From a checkpoint of a small autoregressive pixel model: 395000 training examples.
Rows from block 2, named by matrix and row number. Rows with one number belong to one neuron. Each number is 128 + 24 x the weight over its row's rms, rounded and kept within 0 to 255. All counts start at 0. After the name is the row's rms in percent of the matrix's.
# gate: MLP gate (model.blocks.2.mlp.gate.weight, 256x128), inputs 0-127
# fc1: MLP up (model.blocks.2.mlp.fc1.weight, 256x128), inputs 0-127
# fc2: MLP down (model.blocks.2.mlp.fc2.weight, 128x256, transposed), outputs 0-127
gate.92 109 [150 135 121 114 112 141 140 124 128 100  92 136 106 111  96 154 118 115 121 129 101  88  74 140 109 138 145 178 119 113 170 111  94 106 138 110 140 121  67 130 162 110 112 141  98 125 134 124 107 135 118 124 147 132 136 109 170 113 142 139 106 139  75 154 128 148 110 108 116 111 112 130 166 113  99 109 137 136 113 157 134 128 150  78 133 121 152  90 146 119 176 154 104 133 115  74 143 137 118 120  83  97 155 179 157 107 119 103 171 141 133  85  62 153 101  97 113 148 141 112 138 122 130 145 128 101 132 124]
fc1.92 093 [168 173 125 123  95 138 138 111 147 157 130 123 129 112 131  88 125 142 129 175 147 147 137 118 123  83  98 127 159 141 114 115 159 117 132 108 154 131 105 123 120 102 112 129  99 142 115  69 136  48 122 121 127 171 133 133  67 152 109  99 136 199 102 104 127 119 156 148 120 135 138 175 120 112 121 120 153  98  59 114 132  88 108 123 134 115  94 149 158 108 108 129 121 111 173 135 129 116 123 158 128 141 121 145 172 141 111 148 140 153 131 105 105 140 142 138 151 114 146 111 141 103 118 110 107 139 113 109]
fc2.92 101 [110 114 121 137 129 158 120 111 145 104 165 116 135 161 171 154 139 142 145  97  99 117 116 133 126 111 115 114 136 126 109 114 100 135 139 171 105 136 146 118 111 168 105  79 156 105 145  90 139 191 115 114  67 122 141 132 124  80 147 133 111 144 111 119 133  69 142 138 157 117 122 114 126 132 128 120 110 173 172 114 128 143 136 160 156 123 164 157 127 121 127 130 117 108 148 143 152 153 109  61 134 146 107  91 107 125 133 199 131 118 118 157 189 130 154 129 115 111  98 148 117 132 133 136 170 118 138 122]
gate.93 096 [ 88 108 125 154 128 121 141  83 125 126 144  80  81 138 120 150 109  92 130 125 160 162 107 145 105 128 113 138 169 149 103 119 135  83 132 147 135 122 148 107 179 117 118 135 126 114 105  82 128 131 135 110 124 144 103 150 125 137 137 116 135 132  87  90 141 142  80 149 115 110 165 147 118  79 153 153 128 143 149 117 105 131 126 104 110 111 122 137  98 161 101  96 140 107 127 132 122 160 105 118 135 132  89 135 102 112 165 105  99 162 166 104 116 125 140 146 143 135  80  91 180 159  79 158 110 156 168 124]
fc1.93 098 [153 150 106 131  93 123 101 119 138 103 107 176 160  82 135 104  85 145 126 112 124  55 105 137 145 140 117 133  86 121 118 130 113 140 101 155 131  75 137 136 125 173 141 142 102 134 125 143 147 106 127 138 145 136  76 134  95 148 107  92  83 126 141 160 129 155  85 119 130 112 119 169 154 112 140 160 173 159 130 137 140 105 128 107 121 158 107  49 143 122 129 144 153 142 108 107 113 143 114 101 158 149 157 126 133 135 119 116 106 164 155 124 156 127 125 122  99 162 119 164 137 128 137 106 145 109 117 150]
fc2.93 098 [109 107 144 146 164  96 128 128 122 152 142 101 113 137 111 151 127 122 108 212 131 153 122 138 169 150 141 102 121 131 129 157 145 136 135 118 154 130 154 153 113 123 156 117 161 127 138 114  95 103 135 101 141 101 153 150 166 119  72 130 166 140 152 127 150 130 128 142 134 180  78 115 153 155 160 132 124 116  64 140  96 124 137  98 120 108 111 129 100 189 105 115 110 137 125 137 118 104 127 153 111 123 106 145 140 109 155 167 151 118 124 114 117  99  98 132 102 114 180  75 168 132 129 144 152 113 147 137]
gate.94 107 [112  91 140 133 127 122 108 132 100 122 154  99 112 123 143  96 136 129  94 175 134 123 167 147 115 107  81 100 188 146  86 126  84 111 104 123 134 105 140 107 120 142 133  80  89 133 106 115 147 183 106 117 135 103 104 135 114 154 105 106 152 107 143 124 117 103  85 154 121 153 158 113 100 135 124  81 117 122 152 100 124 122 167  99 146  69 144 101 153 155  94 112 142 123 171  86 125  89 109 131 145 123 137 140 129 128  90 150 132 137  93 102 133  99 134 149 112 128 150  93 134 143 131 164 159 137 135 144]
fc1.94 097 [173 176 121 152 122 117 126 150 133 114  97 102  98 145 125 111 103 142 115  69  97 142 124 124 172  98 163 111 122 111 163 101 158 122 110 123  88 121 178 150 107 104 137 151 147 107 161 115 111 130 115 170 124 153 144  93 142 132 112 156 144 123 112 138 128 142 150 127  92 138 182  97 148 117 126 142 123 122 159 139 163 117 139 124 118 167 108 140 122 120 166  86 112 161 123 130 141  87 163 140 180 106 159 124 172 120 163 141 148 110 130  99 136 101 105  93 149 120 149 133  87  82 122 128 121 153 116 131]
fc2.94 097 [135 127 121 164 146 136 111 161 138 150 142 177 174 133 131 156 172 116 101 119 142 120  97 128 113 152 130 129  98 114 128 138 109  88 108 108 131 148 135  81 121 146 119 128 144 134  72  86 137 175 153  96 128 105 108 135 172  77  97 136 134 142 152 153 126 140 104 160  97 128 114 113 147  88 147 126 147 149  86 121 124 106 160 120 121 127 155  91 166 171 166 143 151  93 171 122 153 139 141 150 132 171 134 140 148 140 137 152 167  97 130 121 138 158 133  90 160 159 118 128 176 121 132 135 125 105 144 145]
gate.95 100 [160 153 124 145 104 156 130 124 117 113 122 125 150 132 141 126 150  86 137 129 109 153 128 122 128 147  89 133 160 120  89 104 181 118  98 148 162 130  97 110 137 145  86 121 113  82 110 121 130 160 125  87  87 117 127 108  84 146 118 104 153 121 125 138 110 134 109 168 175 126 148 161 111 150  91  90 133 120 140 147 109 130 139 130 161 138 146 170  99 177 114 126 118 131 133 135 181 111 133 185 150 129 160 111  99 109 103 163 127 114  74 144 116 121 131 114 136 147 136 129 154  86 179 122  95 119 150 157]
fc1.95 106 [109 120 104  76 116  83 136 146 132  95 117 187  99 115 117  55 143 107 135  96 139  72 130 138 143 139  97 142 109 118 156 136  91 119 120 108 142 110 122  95 127 106 125 156 126 161 148 108 106 100 149 122  98  99 158 148 182 128 150 114 125  80 130 123 168 126  98 160 122 121  97 107 169  98 150 141 134 142 151 170  87 111 115 105 173 129 153 128 115 108 136 120 138 137  88 130  98 133 128 105 163 122 115 120 148 121 110 113 100 172 126 126 103 110 157 134 130 111 114 124 142 137 115  92 165 136 129 113]
fc2.95 090 [134 134 142 147 147 146 131 128 127 156 125  99 150 128 116 164 120 138  83 159 134 157 118  90 105  95 159 135 127 144 133 115 158 129 115 118 118 124  90 163 106 109 172 141 140 108 114  96 142 181 121  95 181 124  76  95 129 130 116 157  88 143 127 148  83 102 180 144 117 137 157 131  72 144 138 126 145 114 134 114 144 102 113 155 119 156 138 129 148 176 102 142 131 179 127  92 122 176 125 156 128 178 114 116  89 148 149 133 101 126 131 154 135 134 137 127 130 129  86 149 127  99 107 154 105 101 161 127]
gate.96 104 [121 126 101 103 120  82 106  74 128 110 125 114 121  92 166 101 153 111 144 108 157 152 125 128 128 116 108 109 146 102 121 123 147 111  97 147 146 117 130 118 132  89 128 163 140 137 178 143 142  84 144 178 132  96 141 152 128 135 139 147 173 120 113 126  97 124  74 152  74 193 141 107 129 115  99 134 134 125 156 141 176 162 119  93 118 149 125 147 138 105 164 133 160 172 138 146 141 131 175  90 124 137 151 127 133 155 104 156 154 141 146 137 136 127  82 148 137 129  93 133 122  98 145 127 163 126 113 107]
fc1.96 102 [147 145 167 121  92 124 104 171 132 134  96 126  97 115 128  79  86 121 128 114 111 119 116 131 133 144 107 158 153 155 144 146 108 123 127 116 167  99 127 199 121 115 116 116 142  90 149 105 116 143 125 122  94 130 105 119 107  76 151 135 151 107 186 134  76 156 113 101 116  61 109 171 127 112 110 158 123 123 131 138 138  99 132 122 148 131 125  71 162  90 121 144 133 152 158 121 175  81 151 124 144 104 123 129 121 135 116 100 132 121 158  84 147 122 133 106 153 115 112 154 136 150 133 113 152 139 125 125]
fc2.96 104 [113  99  86 115 146 156 141  93 100  93 163 137 126 120 138 143 154  52 128 145 143 150 148 142  95 122 138  89 139  90 105  98  88 111 113 160  97 136 102  90  97 122 138 145 143 105 131 129 133 106 119 163 149 144 142 123 150 151 146 150 160 126 104 111 120 111 121 141 115 155 142  81  94 144 122 141 140 147 162 146 141 199 137 135  80 126 131 111 128 141 137 108 155 103 102 127 102 142 130 123 121 138 127 100 156 137 150 125 125 129 109 185 105 124 140 140 152  86 153 113 109 124 138 158 146 126 151  61]
gate.97 090 [143 125  86 110  89 100  92  99 140 109 141 153 116 111 131 147 121 107 103 159  66 121 138 121 136 129 164 133 140 159  81 116 134 117 178 154 104 107  91 131 131 154 109 147 103 149 139 131 114 106 105 134 147 126 163 126 168 147 128 171 165 161 110 118 145 122 130 121  91 150 104 104  89  96 139 128 138 111 120 136 184 131 182  94 123 127 102 130 108 136 137 124 139 143 170  89 129 157 161 116 116 123 138 183 140 100 166 117  98 136 120  98  88 129 120 117 125 111 131 155  83 102 124 138 156 134  97 120]
fc1.97 100 [112 143 178 169 138 107 121  87 148  80 166 179 144 168 116 114 118 108 116 107 143 110 136 127 131 134 118 130 148 170 149 130 137 117  81 105 116 107 112 143 144 150 140 100 149 134 158  90 145 124 134 128 133 141 137 133 140 139 117 149 120 118 151 154 152 117  90 139 125 120  87  74 166 149 168 122 102 110 121 154 127 137 137 137 101 130 114 135 129 135 110 149  98 144 187 149 160 141 169 153 130 127 107 124 151 115 107 140 114 163 158 128 150  85 128 123 135 116 121 116 114  88 198 118 114  57 133 106]
fc2.97 097 [140 129 124 145 164 112 127 142 151 158 130  92 117 149 143 176 109 105 136 154 123 151 142 151 175 179 161  92 110 113 107 139 113 119 162 158  98 117 140  95 120 118 140 160 135 141 138 201 166 140 113  92 124 145 147 101  96 103 142 107 116  94 132 132 148 129 144 144 127 150 127 157  89 109  77 151 135 123 147 146 145 148 115 135 109 163 130 150 118 141 161 128 142 134  83  98 130 139 129 110  99 107 127 147 113 160 165 145 138 111  87 161 131 169 117 144 166 109  93 165 144 130 136 120 171 168 128 100]
gate.98 100 [161 110 112 152  88 106 157 113 100 134 118 139 101 115 160 126 128 110 147  95 134 141 137  94 123 135 159  68 149 139  98 169 118 107  85 131 125 152 126  98 165 123 120  92 138  86 116 106 112 154 110 154  83 124 110 140 120 135 122 134 146 128 149 145 108 131  78 147 123 122 125 112 121 140 131 111 153 126 152 145 102  80 121  70 153 141 155 126 134  81 101 133  92 110 100  88 138 116 142  86 110 124 110 148 111 132  83 149 108 108 148 164 134 140 118 112 115 175 116 160 126 144 181 170 111 143 105 107]
fc1.98 105 [151 155  77 115 157 166 106 145 118 166 136 151 112 134  85 114  99 123  90 161  60 131 108 126 159 161  90 142 115 151 121 122 105 172 179 134 128 145  82 128  78 142 141 124 125 144 125 122 106 130 154 167 132  99 146 119 154 119 128 162 139 137 143 107 126 130 125 116 111 167 100  86 131 156 126 144 121 148 113 120 124 122 153 100  95 123 125 145 136 158 132  91 123 157 126 120 144 106 123 168 144 159 142 114 156 114  90 109 160  83  98 149 111 105 105 153 131 139 149 148 118 145 134 124 138 151  85  78]
fc2.98 110 [128 144  81 137 100 102 137  99 114 122 108 122 133 136 145 145 110  85 143 126 105 164 102 133 137 158 144 160 104 148 165 137  97 134 162 153  99 155 151 172 137 120  90 134 143 110 151 104 101 123 148 138 111 101 142 180  71 124  97 112 117 122 147 124 127 164  77 130 100 109 112 150 136 138 117 151 139 134 139 146  78 136 139 121 136 158 145 115 156 115 124 105 162 161 133 141 171 157 141 103 168 142 118 188 127 124  92 128 124 147  79 152 144 151 135 130 143 157 155 171 133 153 101 155  90 113 137 111]
gate.99 092 [165 160 168  85  93 116 143 127 111 148 136 120 126  96 109 101 132 138 101 111  99 130 100 127 134 120 145  99 122 131 135 118 125 128 107 113 105 105 124 100 111 124  81 180 127  75  61 122 132 163  88 156 101 131 149 144 144 118 175 132 122  91 153 135 127 123 120 104 122 171 133  78  80 156 145 158 158  88  98 125 131 131 107 124 136 117 156 106 122 120 159 138 134 122 144  95 109 203 125 133 134 128 174 102 120 152 127 104  86 118  99 112 111 147 130 121 121 125 133 139 131 163 164 117 147 134 141 116]
fc1.99 098 [127 143 142 148 139 138 107 122 122 116 112 122 133 104 109 120 124 148 121 175 166  98 120 114 124 131  93 130 148 179 115 124 100 123 116 145 148 126 137 151 133 150 121 132 148 142 129 132 124 141 157 104  98 120 110  63 112 162 121 138 122 114 143  98 138 143 160  93 152 153 111 120 123  88 107 185 108 125 142 149 134 175 110 153 135 114 164 116 177 121 144 165  95  69 114  67 102 119 107 123 183 140 129  86 143 185  78  91 143 106 119 138 105 136 139 110  97 124 152 112 145 163 115 123 117 103 139 118]
fc2.99 097 [101 104 129  70 168 101 138 155 133 136 165 145 146 139 168 153 138  98 100 136 101  91 144 136 150 102 162 109 154 169 129 189 181 107 120 107 147 144 145 129  82 140 153 112 142 156 186 125  98 119 131 152 139  92 131 137  95 157 130 143 125 151 149 107 121 118 158 141 136  85 141 140 120 115 126  95 144 120 136 142 156 115 105 112 140 126  97 147  92 127 113 125 155 119 124 138 134  87 110 171 117 125 155 138 128 159 156 128 127  83 129 132 128 121 153 172  81 111 116  89 142 130 117  96 119 112 147 158]